Weights of a small self-supervised image encoder.
Model: 6.03M parameters, 32-pixel images, arch mlp_mixer, norm layernorm, activation squared_relu, patch size [4, 4], layers 8, width 256.
Training: adamw at rate 0.0014, 23700 steps, batches of 256.
Data: trained on procedural textures in two colours, tilted and lit, 97500 training examples, 62.2 epochs.
Rows from block 2 of a small self-supervised image encoder, named by matrix and row number. Rows with one number belong to one neuron. Each number is 500 + 25 x the weight over its row's rms, rounded and kept within 0 to 999. All counts start at 0. Numbers have three digits each. After the name is the row's rms in percent of the matrix's.
After each neuron's rows are labels from the 100 images, of 14848, where the neuron reaches its highest value: "colour at peak" is the nearest of a few named colours to the mean colour under the peak. Only what is clearly more common there than usual is listed. The data: procedural textures in two colours, tilted and lit.
# fc1: MLP up (model.blocks.2.mlp.fc1.weight, 1024x256), inputs 0-127
# fc2: MLP down (model.blocks.2.mlp.fc2.weight, 256x1024, transposed), outputs 0-127

fc1.692 092:471473512473520523512494507505490504493467496493509481511484477506532500509480495471497504518482532482478477512503473459496494542470507453501506494469494557454537438504498473459523521493517495514500514509463554536470512486460474467525454497511481485489550511552508495497486469548493494492455462528493467506471486455512510534491496505532518494435522479479499481501487529501457479521522
fc2.692 094:508494481511536456507496464530467486483517518481503540485475446506454494508474497533559509475471511533444511483476517530499493515545515483552510489493503517516506503522481507471506487503483519476502533511497460510513504514508573455490475480503470501519501480464531502491481479527486512489518456508511505531504475498486463503504498473489501530452499496521494508571491480503521551512483
colour at peak: black

fc1.694 115:491480468490467491487510463498524480520442514482529512504483535559433472509476493531438504502515481505480462514472527505525498527520504512540481512494475507510471488513494512484436472479522509529489511499525516494492496520503533484514513498499470481479498513506517457556508491469486517472494497442497485522480487486516480498536462506517461555528480519473460491524514534514477499452485
fc2.694 123:500486525538503488434496492505534521459492523483508480478476506460503463513495537549492492515509542535509467485509440521520487452478482492502517511528468517508526520474460475506502484490525459505507525557477532471522499543526510497444490509456497473487529496531526508518519518474512470506493480496505525515503508502458495497520457486504502530539499487478478473492490477494493526467482
colour at peak: yellow

fc1.478 110:474515472492478512494533521542522511499530499494491506502507514481517486499488475525449507509461518520519530530530534522501498446529494531467509517497518495498479509518509463455508503484510544493514491498494531534498511494515503376486490480483494466513491547537526506445492502495490490495512513500501473512492531512527526515482515491500535457481505508454508431513517501487473507482488
fc2.478 110:536468475496488501506504493505528491503511519495498521497513546522501508502521526482461492528519489500479492518500463498504483471468503541450541496477479505474485471531510513501476481501497530412524523507479472460487519502475489506512491530499472455471489488561520530507519490480480488521488517479482516526530524463493499464534486516481535497488502549497538513486519518497501484480532
colour at peak: white; pink

fc1.708 117:487498478504508505489519502487481452523511498509506478468497466509500516482504536499540507482504520515505513515498494526518499434492479530543509493492485504489514477491485402484508495514503515514517522514538514504491509576512408528464488504503495480510498522507474434389503505474484495502493485510510463490519528521499463510502491496498514533457493516484503466500494525504513485406501
fc2.708 123:525493508512520536543487485534556514503522482484495530531502541481531474550528482492511479483527519482492495498493528478503507517461508509524510565512474463577441534466487555462515463507516495519521476512495517506500518497527509536491506509510529504453504486482519485447462447498490513475498523494512498514485490498519485506523482480482489540449509523458515484496471482506468491603507
colour at peak: brown; green

fc1.548 114:491523504481497515464513475492511521531567525518484494502497482500492488516512460483540500459478509507515503494494483475467487499497474515560520499501476468478473480510517472477493483471517481486499445467493483512496548533481452427498519487507499430477483524494461464473480481495479541488484473473512491505496498517509515519519499490497461451464499468522494558496520494522473492451481
fc2.548 120:533462499478521491522509519507470480506520517508496525489482433503480503475526512473501489472448517528496532556483520505484466472533492539508524481465548505491495501527519543507523477481524518449578460494492507500468533492502471464474482474525512505533519499531465487451514515552484463479532513479444471558494505483510502493523497485543516496496491504485534475539492510475523491539502
colour at peak: orange

fc1.598 099:472504508471536527471495467503513501561503485513474500519510544554534493496447507516480495450504512540501490509537471515486483433487525469517475504506526470476533486497512471489462528511531475498516459471478512487499480594487496528499530501513485496475517498481516531465509499450529522492522462500501484498471503522498532508447503493478453440525483485535491434468536501491503534512503
fc2.598 103:547520502520511512523455515506471506539489485531492489506504524490473504490501479481566479512508521447481449533524502478489498514521518476522467490525499527502456463495457472458492464504523502511502514528517528464512467573463525492525477471527536494490536513555548515514477467482491535434475493498485475475490469485518501459508501488498555467520503479505463514526515497524524467519489
colour at peak: red

fc1.219 126:510489482510458481492509515478493495428418497509505499502490472511495495490517544514561507471486509504504489516515499528522509489505482482560486469487517617468509487515483539516524485448476513481472457482552511532504492499480482479489477472475473484526500478504447470511507499491501526499508499502522474494506469501492489487507477478514566542539486525473464547486514507502543478441502
fc2.219 132:512493485479471468579496492470473521513473494507484485486482475494489478486492509527471486522461491506511490510506523547529479484466512518515495458472553516505477459469520515522525541457469477521488524528497493552491499497521508463494512538472520453496502495512451514528517483521523497528504499508494468500459510478551487485526472475507475507564553497513516493533516479528515472455493
colour at peak: green; cyan

fc1.84 104:429496497430549500465504512504507520530507437471461523524503514491483457501458488526508481460501487543514466450533500516496494504523496481508523513496528494492511516483497506505440484520485518534494471507493523500509531514517547446532488499472456467491507521484487483500523526503480504450506469481524506507530525497496520480491504488484476501504442461523483473563497518490475501484444
fc2.84 105:537507502495515464518462483491483537490518506485508468526466475506492433466524527510464472523489474503484524524497482503479483486464505525502482547484528461467502507460490490484489550515467535488467491524493452486525511498507545512479552498523574480482491555499525520516495510502488521490489503543507521521476502454504507545496484528489498531520491489517525494474487474490522545512488
colour at peak: pink

fc1.21 086:453484480485495507468569492468496500544528517495482467474500490461439480534478490494504522481514525546541479538528468465501453495512483512524542471511505483489552474490489461517486494477507462482497462505479475520492494535513520464497519515527468489518526434518547534505477453516493513434506492469474448490485526523519456452487518500477462513506487489520500493468521486489524510443497
fc2.21 080:484476464496521510511497496499523500505522519498549490514479518475473517526507493461498504444465488508528517506473487475517530560474518515497511501482480544473415499528488484486505474475506528537558512463520463447521520483506515482459511509502483482488519547521475479530509507513499500492521481473527485550481513507499497503518465479513469494457470469480532465538534516506535474461501
colour at peak: red

fc1.227 100:466498488505471513497502528490538499509519516537482468495510448511419537499487492498516505497511540502527473494506504476498510496506511491503553539497510462437489535504498499499479494486519509506512479504507470501528499504517429518503491462528460511524505492485484448462501455532498475481488503469519511476502517500546477482540508533445459467471497516512532561522461516488515443466483
fc2.227 107:470462518498452493511533478516476492526481472449511521519476465507534517523464503495497507461487485513504465514462537488466469489519508508499488488491501508524407496489491534460505501492486540512481504510501570530531530497512490485488475504481493460504511506527457512476474461474522502489532537479460524492492525498504514529513469448507492486513496507485460527517484478508502482533478
colour at peak: orange

fc1.654 106:509518524489547500496515527520508501466518496502502502504499530503499525494512485500460493513481532518511508531528495498503495528515512489441490538491480503485500520520471559489498529502526496506487503490482502503502463488497491470500487492507493503522520490521498487530512512541493542513491515500521472466486508497516519533517491498512541499477515519441516376510514511513487499536494
fc2.654 113:528478522522495459468489525469511545518489513491498509541526454482510484500526508487512517487465472493470490520496559485475498500501503473535476510509501499495537502529500494495550488494489488458463530512501529523490514433514531445517471480533505468525518510548502529459466490514520501507504505486490493468534496522495521489523504479572500488495547494516534484503526462523497458476502
colour at peak: blue; black

fc1.196 096:522522488508507514508489483510492481463522513498497523504526475486444498465533497501510494502486503500506521479520460465499504468516511512486518492517495469509504480494499498503453487483503426572531524500477511521530513494487464497509520502515502479495542513484472493519464513469520499504512507483483484544505495492504522512556509504452470433467484495498494476466503512498507504488485
fc2.196 098:479485485530521504501503512449506463513547474504490525487542527520503485540516487487559520501476478497470506519498473480463505530501507523494504510534538470496472500516478565510504508492481497485506517475485474541506518531525537559498492502505508532508505522457502507557480523497500531503533500503524555497507508471508524490485462515472522519517517509522500529506483497500485511555526
colour at peak: red

fc1.737 105:514505496490523495470495457489539515492535528491473516496486554516518485516477502520515505495480539537519524498513501500519515549471510474482513489523466484473527512493489449484451506526488478501539475516485493477515486497496439521490509495483476525485501490494494473566518516477473555501511463511513487525476493484524492509532514489480478522521472453502470440539468499503470535448477
fc2.737 108:512529515543506462511508535465494519453482561536498497521527531492528449480501484476531481559453482456486453484538496504502508472495505515507510503526519505455484490509520516497490503559492487505480499540450498528520517514524502431508512517499474484445504524535473514492517475510506519480493512489468505515483457455483527474524492494494554486496531505510492514539483465502480497502502
colour at peak: orange

fc1.492 104:468498497487500511529516476490509478472518489483503496472504536543508469485459388531564509472500509515496520494481479529483500499488493501487484447498536479490491446519514419495490530494514524510507519517434503536483530460505516505496506510517463520513490530497461517535521471474482496503513493503484467512484516486496492498486475500500425469530487515548474516533510509505512515431496
fc2.492 112:516487482513554501508508464482524529492489551497503524504518516489457469523482474523458483503521532502505475503530494525510503475519536519482508469532483466511531479533515501467528516498461446526516471493470499508514508520538465457453489496516503481474508462483505490525504534474494536466518492507496519500486486460499517517484513498480491510493467506520466495508482524491521527465517
colour at peak: orange

fc1.26 099:428506517457474487485493491492466521508462512509484481474495510535534464465485508471531525445500470513493506497537492443445491444485489451533501458519524519442493460499479506515536469467521531538498497483547492514472550513491492524515509471464448480473508497499462498470471489504458524480484541508521477511509489479489518467517517459508500500523481482522485553483497478497515475496475
fc2.26 100:516533518513556478511499510501480518483524475470517489520480489519491499511514499488504504490502493496519510502501498488467484459534515507492521511468531434502496493497466480484541530477537436482529482501499495512515531494504479506487502493518519465517510491486498457503494492539540501501523492478470475524549540475531542494466481503523481492524496475512524511544515471527508504456495
colour at peak: grey

fc1.538 104:481504490461519513508508529505481505516487474529517507485501517491515516500484532544413499492475553513505511519554480479492516514536488529416503547513496537504528536517495538493485515488507513484521490512547532491478490514499459479495493506489486502486512495534489484514484503532504500493516515527502486513493471492534500517516502511512576461442506530396489433487520532498499498498482
fc2.538 112:508477496507500484469470492505535538486504506477556526530522492485463523496533523513499489478473482525493475494470484516503471522482524501517512498497469493445537486530512502495523474534516502477484474499479494511508495399530564419484513477526484478532485471503512514495482525506492457507500489476483439507518492495511520525527524508530474505480478506514527509515525512527534511509481
colour at peak: green

fc1.323 103:496531501456521497510491456481469546518528443493503511492472454538514517511446461506546495498467522515521502496505490519496504532491496487471497513498486453426533503473480537499505517467543496489505465473436509525524526494496491499495519521487482496453521482479497483502505514554497529512511559515500463490478504508490507539428507471538468492518505473465497492456509528459457521537477
fc2.323 103:519492503524481466490487483526480529504501495485468501451525456490495493505506420461547499470510522502478453508533547502478492523525464459552477539496535457520472499511480526449509473504473502465477464485485540469497500511496480465463511502489508475464475496506502521439519469510506505518491529503486476457492472458473523505512477485544491478517488520478502528511467443491522487535550
colour at peak: blue

fc1.138 097:486527486499484514526513455484482511500497491478470516487436534501485488500438516539508482496484484559495500522537507525508503501504455476490500501468479504439520499436522540514486489487507500512459514529500487496505525520441469496496488495510468503468494485512442475504453477518539515502515491453523498519529542515542490531480553486492512495442529510462500519462497532465498519522479
fc2.138 095:536514488501538528462522545528478486499534497516525474470492482495494527504518477459492519458486513522492496542552474527526543506472505511512501457503507495522499503500488469478471486462519516513523448470464483476505526518490497477444489544493476481445515494484511526531485544467497506496475486518499474511515504518456486507486527475550466550453510497495480470535503478503518518488515
colour at peak: blue

fc1.349 107:518489508486528496487501520501514515495481434519525472497519497482462538517455510486481510521496498502488512550473476483481451520506498494509513469484472484467503487524509496493510506513526460534472514411526467510493526517511483486502486498528466512482517471534502472510499473477510496509472536506498513454531557494530546541537472473478454530467431512492415510496523511505479492476511
fc2.349 104:552511494504514532446516532510540482511498498476523534461517496431462488455461508480525473528516504461498545506556524489534471517474481492508512500533474500532520456506528499480528487500521483481534544467477482496486513453512524513529509520551544461493522483518526480484459520484525506509508552471531515476493491517485475467476532475469511527471468450539462486526501505476517522534507
colour at peak: black

fc1.573 099:453474514485527523542525502483470514557531515486469492518537487470429495470474489434533493472526527514505488491509536494513532501502488465502515537495538491497506497517506504509516513508501534492497515529503493501460530539519500497504441468466510519482537506490506483534526506514521526489530463563515477450505509482525498515520472478519507497509482499488501521484503526522493435508503
fc2.573 098:523488510512489486527486526489530441490491534530508493495478472496457525482518516495494515483465489505480479503444461483498503475484491462513519493495500535450510486495487497469440486530548499522466523494467452469484474480549513521493546456515533472486520478486514513510524513529508495523507504526499493499495486512477510491491521543512508510462490464537509515517490521513509522489513
colour at peak: pink

fc1.215 116:488502533503507509509512497482550499495496501515513493502499504507494473528475504509499505495503490484503537520512515499514517538422486471471490523479508503480437501493454453486504508513501533529485503536537489510499477437530416539544501521493496526474506525490468419524503475461501544500526460504497468514505522501502492530530496471547444497457512482458485530522517494509479493452487
fc2.215 127:540453502532478484516497495477524532476496577488519501474497525474501474544493525524532510541517457481506448510538520549500501477455507497519481504536462507547510494478466495490537496524497521505503497523494500472497480482511514453473519521522475497476508445495519571517535496452499520480462463481548450498480524514538489481531481501506499503499505529491444483558507477518451504539507
colour at peak: yellow

fc1.368 108:502484523501502542501515441530527521458519545511510494492500477495507487500478403482478500503508542525532493513511526499519500463510504487442516526492536481493506513521474488505501519495514523505484557500433534519521520435501445493459510510501469514517507513529515496465516488507480494495491515492485419535498512521483479487487534472460448515517480493536502528504515519498514474410490
fc2.368 114:507496521486461526534443491483515503508518490483511448508506535488481524500536478501451478495516515526501511473491463438535479491493516535483494515472497516448523523485514592477498521473498489511498497492485493465505504491499493471522486521475476470520498463521484492498487546459525490476567513442501557514483526493453540486512519496469528518521482453476527507456517487524529480499516
colour at peak: orange

fc1.213 108:461488512505465486497500540489487495462480490492502522505483490526492526465497487511576506508453531515484486505488502480495497519523518498542484480518495500495492487496490458514492446450499540520488464452487503503504485550483514432520495473490501459531475542507485492455525508483513446492481483492503493486510515495502492456503492475535510536519505516528492538482507520497454472519479
fc2.213 107:491527482498552500550547437502449474484501504492492519521476472478471491506532554475517483489504529470513481518496480512491497513468506501507472472553504513493484501521497498472541541492503522454557512518533536506501522476497486529463498471556481485466510481519465466503494497523499496508451498519463517485482488497445510512459503511528518513495525520509499511523519482508509496494488
colour at peak: red

fc1.602 111:525494494496501521485511534532495494488540522501502486503500492516504514492477419495440491509484522519515521508519533508516506532490490507444520484512529486484513506479512404501483520510520520486499558525454524513499513472507536487511517494521486487493501501508523560499517484504506513492509492524495462501487505492484499497514541503497430486544509492550488401483505516497490532483475
fc2.602 121:519485510553475461508455497484487530537503505498508554512504542454482495518562499499508494542485466497488468495472501513545506541460530492537484518500505525485455433481461499493507488510475460484515498504549519501491479536496519478565508492446533524500469464514442478541471451503481520480478515481505483504495504500561506470517513480452570506507506521477493494490480475497553470478487
colour at peak: red

fc1.136 095:511476506485499515479483532517475494447498500500510462506515465476503485487476478464536494497459491470515525507509477435448500498449498502510517489494515535446491432515501494528523506503525517468490533483450518464506522490485556458493501509499473454501520506557501541490447501532509457486481534513502451495512487492504494477454526506536478532502490476520479541486490484528494486534488
fc2.136 102:478511497504488504490491479459455472521521530479463489503497534489472515536495481513515466524501473485539486490520529521484497507529508468477491522503482512534522514503470502500477534483497492483519529508485487527505491463488497443543502476510555470484539487520529496537487471545519515501514444480485479520514526483518550516523515519516496453461505504482510510516503480506467563520492
colour at peak: brown; black

fc1.399 101:487500482464462487526515485444472500510517457513467503502508513510459515504502498479495531519509540525528512535493464517487508493484525469469481536506506486488524479538475543537469535435472488525498507471497493494522481530514517516460517525511485546480502466484499476565537501522452472477496526503491493480504525506523518484509468521504518487421452517422512517482476530491526455531515
fc2.399 105:505487526524515492530531503477487505479525539495507507506520527497448488508517471424480485499509478506501482512505523529511504495470493499447486520491514502522490471504501528500513512513448538549518478516466521532494467494507496511499474521488497461500508462501495482482504513504482472487519477515481472553526500484473484470502528505574487527504476520490465493494530484459472526502488
colour at peak: blue

fc1.641 105:506459497474522488474503533476530481528508453529560465525520464485488561492483514465465495476480504465507525556495470448475497514504500527526453480496464521493484488503488521512514519507536497534423537465481477512492492515496497466493509525512485491500500492523519498500499486494515505482534551533481503502541515499524504537498461484521465474444436531468478491509522512521500522479443
fc2.641 105:566493495508509530460492527480519480504476530469481506487496513463515494485495500482473494512537536510512525487513553491503506476479527467491498471557526474482517458477492509485526520522525465501571498508460459507495505484459531493500502476533526443472487485531505473516471535471519508496477500498526537515513465526536501471516500486460493510452456481523435505549462505502522502474468
colour at peak: black

fc1.633 099:488487484499521544517537476485517518580503483505444482502494484517476497504464451491538508487528476542487511507529506486448487535468487456574489516476486480494486469487505456510481506507511480476490477504504498506495473583503521528539492504501499488499501477500511503469491485498474521511484477517525482491500492466504509478522532479470463444488520511517499444519493511519516478467512
fc2.633 104:486531503483492508517526483494511478474447480486532516501505491489517477489535486474497528499472481524514494515519506464463515509513512533498506461484521488524426470515502572493504473515501487507427510494506528510523481476475516505474507457509520528520485513482533533543491471538525483510514496509476495537451534501460486499484502506522514496509514498535480541485503499546481495522495
colour at peak: brown; red

fc1.55 094:475514487472494498480487482464550533531499486484529490478486494476483492533480508544488477493521517507488498469510528541468499434502492492496498538444498495502449528491475451506488495535517503482468484511528474551489512462517456503536503567489460464484484540494480473508497497495502514481518489473511475481534540510505512523520498492456477449438521523441503514493537544496487525453461
fc2.55 091:548491501491539475501533521470489505501523512530503529458469507501468490493492531483523484496510474522491498554524501515489480444482490490514475479513490492513534525501501482512573459462520489509505453490485499454476528499516460497508485527551522487503523477520492520519546498497530539530494495481509482469500500486547495509514553505510456501518483536544505480511540496481509477544504
colour at peak: yellow

fc1.542 101:486502502439489494522510500455515541447475509525469483492451433511505494497472529481588494491464504532498492517534538480472492467484499524561508480520453527481514505478501548503501465443496453480506465460518534485532541518487468519488514483512486503507491465481458489422501512548502512518494532501524465490534518517483521459467511491515516493543491539489461536514530487481514476510483
fc2.542 103:502466486515480514545520497497483521494492504471488510474487456517482498528502463474531515514447462479488496523445521520521496496515504486519529492498562496513469448518512456510521483463513503547493476489494511517486516490500511464500504508514485471470473550516475542477526493502516490522481549493471517474498508486486519493490508502520447508574502483554511505488524462511477462468545
colour at peak: green

fc1.271 102:455501469478475502508497450461477526452504500474507492483508486491463476520486462506541488501496529521498489499519499497528498467513491508523518544509482482511556519515520534496489511501506486482524483474452494508488514578511522482474484490495495506506513483503556536475516475531468478501490514517485423486469512515498487477488526493514467563493471517476521477494509539501497510547487
fc2.271 114:522519498472515479489508464534526539538502551504499489467528513466498507508481453462479520496505495522514493521508536508512527550505486509507471511501473475499460493540554528511444460521498514521519439518495534466504420476471415477482491511488498501525497522504507500506488513512479537494481491502502471535466492484488484497514498509483495509449479517450485439478478512495481506481539
colour at peak: blue; purple

fc1.231 099:498520507487519491491538486462518469516511523512475514526501532477471497484476537502451497495499517482495506516497462539484484525487490471451512518505497514460479489486474477505497479487503464526501484501541496539509496468497459533462472509495467496532500529494486432552498513511500457501504489525502486496519490516528446466532472500494487465453503516469505538527535522507485513461495
fc2.231 106:514468486499520500491487534507486512494517509495470541473477504469460460471528502471489490507508487496484490495492499516487525485501502495484498537528492537541468482472470502498530487511540541536504518535494524475510476481520546481488504478514479515465472532503479557522513498477505488533467492538494499559492459451514514485493485514556475506477508529509496471520500500501430483531484
colour at peak: grey; yellow

fc1.312 097:490484495468511491492483508473443531532500484504462476436497507529491501514456460539505491474535506527468478502538491475493490545468475504532502518517494497496509513472504522530492473480486507516506489493495504472477474569520524519480497529457495503477514493505492531568502477469465511508509489492499483511521502459512504503494476508487475507489493504491451518500486491504491551557479
fc2.312 100:531473501532464496535509488496487479485479515507510465505541488494476510479494544472465488488487537496507487523534535469487518527502504513518495530508505467526517455473500532482494489515501517533515430526532532478478491472466443543468483498491516518492513500495481449505520516484526505503545524481467488494496462482480525497524519487577519551495521509468520454496463508484501546490502
colour at peak: purple

fc1.223 115:453504546501483502499499524534541500507470500490516502521508489528490498514474493508465515448480498525507489484481525519487504488525506468455469540496526457493528507502479498495514507498493523559461463500478493522511488474482484395480507550493491481528468508471515461506510497543477483495507463496508506487559501512501490512450480489491498497466512495498530502524488524511478493503495
fc2.223 117:507497523503510468474512458517463485537524491501506495511499479462523446509500505482493522492506530501495495524506436431515499518500497517505499528478473533509486537508493481478509461492482481487516544472470513472492559468498474537473495511540484395488510459528486520473467532463502496499520511504473495506468481476483491470508509491502501540507480505520515496541503461501538470510511
colour at peak: yellow

fc1.505 105:525499504492528524488505508512505509548527498518493462481505513521512509485489543526474493485502515531474517523565490481480508475492485494456506520487471456483509497497517531508473528512498489507488493510566517477482477591491421534511503489511494500474516517510479445501480495500497569490501482514543493503519495512508480509485491496491540426451526499444509454494495516522478522491475
fc2.505 110:533500504538527490512495495499499508504496451484524512531533504484474497498506500503518524476471521532539499510519490487480486545451505475503458498488516522472591529476468488491520493532491540520503549522477479506537493450466525474500487489536548443468532433491528535505462535520520521472494524488485491470529516476515501511489529507520490505490457468494539500497485472487492525523493
colour at peak: green

fc1.656 106:515487468477506521537508486453488549534525486505517484495514540523496469518466466512463497469527513519476508530505532433512506466501508522500526517511503483505523532532500502497522541493531541509534481540503469505494525502535479508528496494484489520482530506549514475520515475484469490518490479511472473530461515538498549521533495493499493454485468475465505465533499531535508523495484
fc2.656 109:515509471471509502507497507437449495518487498480543442498529528476523459548492489520495451497541487530482517529507519507505477483478518522470535492521482471514485493499525480498514454480498461455480478485457503500479516498517455520490490512519512501499555500553498480536467515468520512511482483447502486503498462483512493464542487496556511502511444496468471512511518476525499485548488
colour at peak: orange

fc1.576 110:456498468516491519492498485527558496471477535474503504481488520508484470495426444504473506483477521545504498503527485571525499505490509519431534465515521488489518498496480480524498512518474538481514543524469527509519483438532535484480496483491470504500507484486514553526510477468479512523500472498475417539479533482504447519534537491500452512550483509532468485496486522522533530443490
fc2.576 115:512522495516481501496463473484504512532485515523526538489492588474512463525510543475478477526528491472490461488501458515545510514446493488488516522525497528478478507496500563516506502502501498500518533560533500496504509515507510476541519498479503470454509463490473479535488490503518502503486465494537533496437484490524480507518497490464574518471514520406503471497487462479529485476477
colour at peak: red

fc1.662 102:489494489471509503494501478450520498487503522470479465505497419460488506488499445510521499514519515532484464492528490503514493533520491495548507482479516451509531509521516431517511478504515497501448488460437466504504516521484543476505490506474480489522493480498501549442539458497476448486510478497495460462506536508520491478501535493483438554555490481535499468490527518484531484455498
fc2.662 109:528523521467499489528498471480525494502509479503512482468519496517510489521518498490470478462512482466500520518497559491479509521500548464535477482481513477471531477486513581495477487510502491520520471469523485491519501463476491507489498518483474490490466527476535474526480515521521495522510499524483485525502526479477526499484521469524534523441511508454550487486542513461513505494489
colour at peak: red

fc1.634 105:502519493512485491523489523480486535475464476485528479475484456496491494507542512530556475507487510520508493485546502512524495449486502481516490492485508539465525530494465551490508511450473538511500453509534506538518477511488526487492504523463488496530514496484484499458515499541522432536491484496495467528495508498510510514524470477525542518510517527488531498476512531456525499519474
fc2.634 109:515478470509502467548508474524482533482459543493515504470528515488490485491495500479527505524481507492519438495490501507560511512482495522533478489492505519502460511505501528495485477491480525514502516540503520478502487560539481457495505473508523491504477481523452506548510502480507499454510473475472518491449488491504492490529453469468499524518498516469497463528506472508505471478511
colour at peak: blue

fc1.162 115:490486489502460507509514475494494482442486473496500484510506501501497518474504411496577502485502472517499495517537484498497487449463514522530515505497525476470523504506506505519469510477497497505510511499442493488505480561461554484457489516499485525498506471503533568517501474495505513491476481490497481509512516500495494492451516497490445474562518493532507531472501486503497480543517
fc2.162 118:554488501501489467497491472493477510463523514519516493500486508487484457499473512506457494500516511493490486478480453526517495466483492505496534547486498466547457527478520511472517499482512478554491477552504521518473492487522526497474511501498495508533525493505475542467496514500491474514529490503506499487493501499531507486533491509483509570533466522496479469463495500517452489526483
colour at peak: purple; red

fc1.346 100:483522529494466581505498524477516531488460506485475486508484495483511511490499510496492494489508502487496488518477557402528473456524498480485487501490513471463443476525450522486482456460530488517518515505506499526493498510505504514539518485503493525491495480496534513479479493495483509470475519490451499454562539508508501494479479416536507501492506545501522514485515526478516504476486
fc2.346 103:500500496526502497510479495508485508468472462467512485504487513473500563481509473487493503577522517497515499476482523505474531457458495490502514484505526493496491505478478486520500509545485505500538505542514466513552498508496494507522503479481482552470476514493470540492504489477475506529497476516564551479478542497515459514514488536468520469487552519490544474487493496510504488500441
colour at peak: pink

fc1.225 114:498496469476484499502522500485476553528520490513500499497491504487498498491488475512492519498463515508523514502507506525486500409509487524446515569501513474473498576478507573491492520481482527484498466519489479527507520488520516478500501495512484514508494502485531548434514511544502405509525507512475479524475497504492507495488499507514512481498509526470496528521511517513471509551499
fc2.225 126:530452493546499482510488507520565536492513529501500557486487555481481504523515472497505496529500464495486454487482473502553508499443513508515505544512478532477440466489506482512504499539477524476494521507478491476492469536523502472526498487451515516457468470516475518505480477466482500460466483479512518524461510490528488456525501494422498491493485514486497507502511472479517501476501
colour at peak: purple; blue

fc1.471 107:450525517482504510526519542471466454500491462513493475499490533538513521482494459512502490495488483482499508486533492500491487503518502475502476482502543485481500474481481470551500503459486534547427452512508495506502525506510548463519510467483467540493491477480465482465542500490456474479502527475509495489513517497526497484554510502485490496465484514472510481478488489519463488474498
fc2.471 106:486520431483535524566493463484460520536510511506502466514494582553496469517452497478536476504492465500518522510482427505513505529497524492525477469465563515502497510497478496518499482507520470556475494474560493542490463485475454523496489486499536536501519464507523513518509530486480516516484500476516552493485496484479477495538462507507483517558481514509522513485511535508488510513515
colour at peak: pink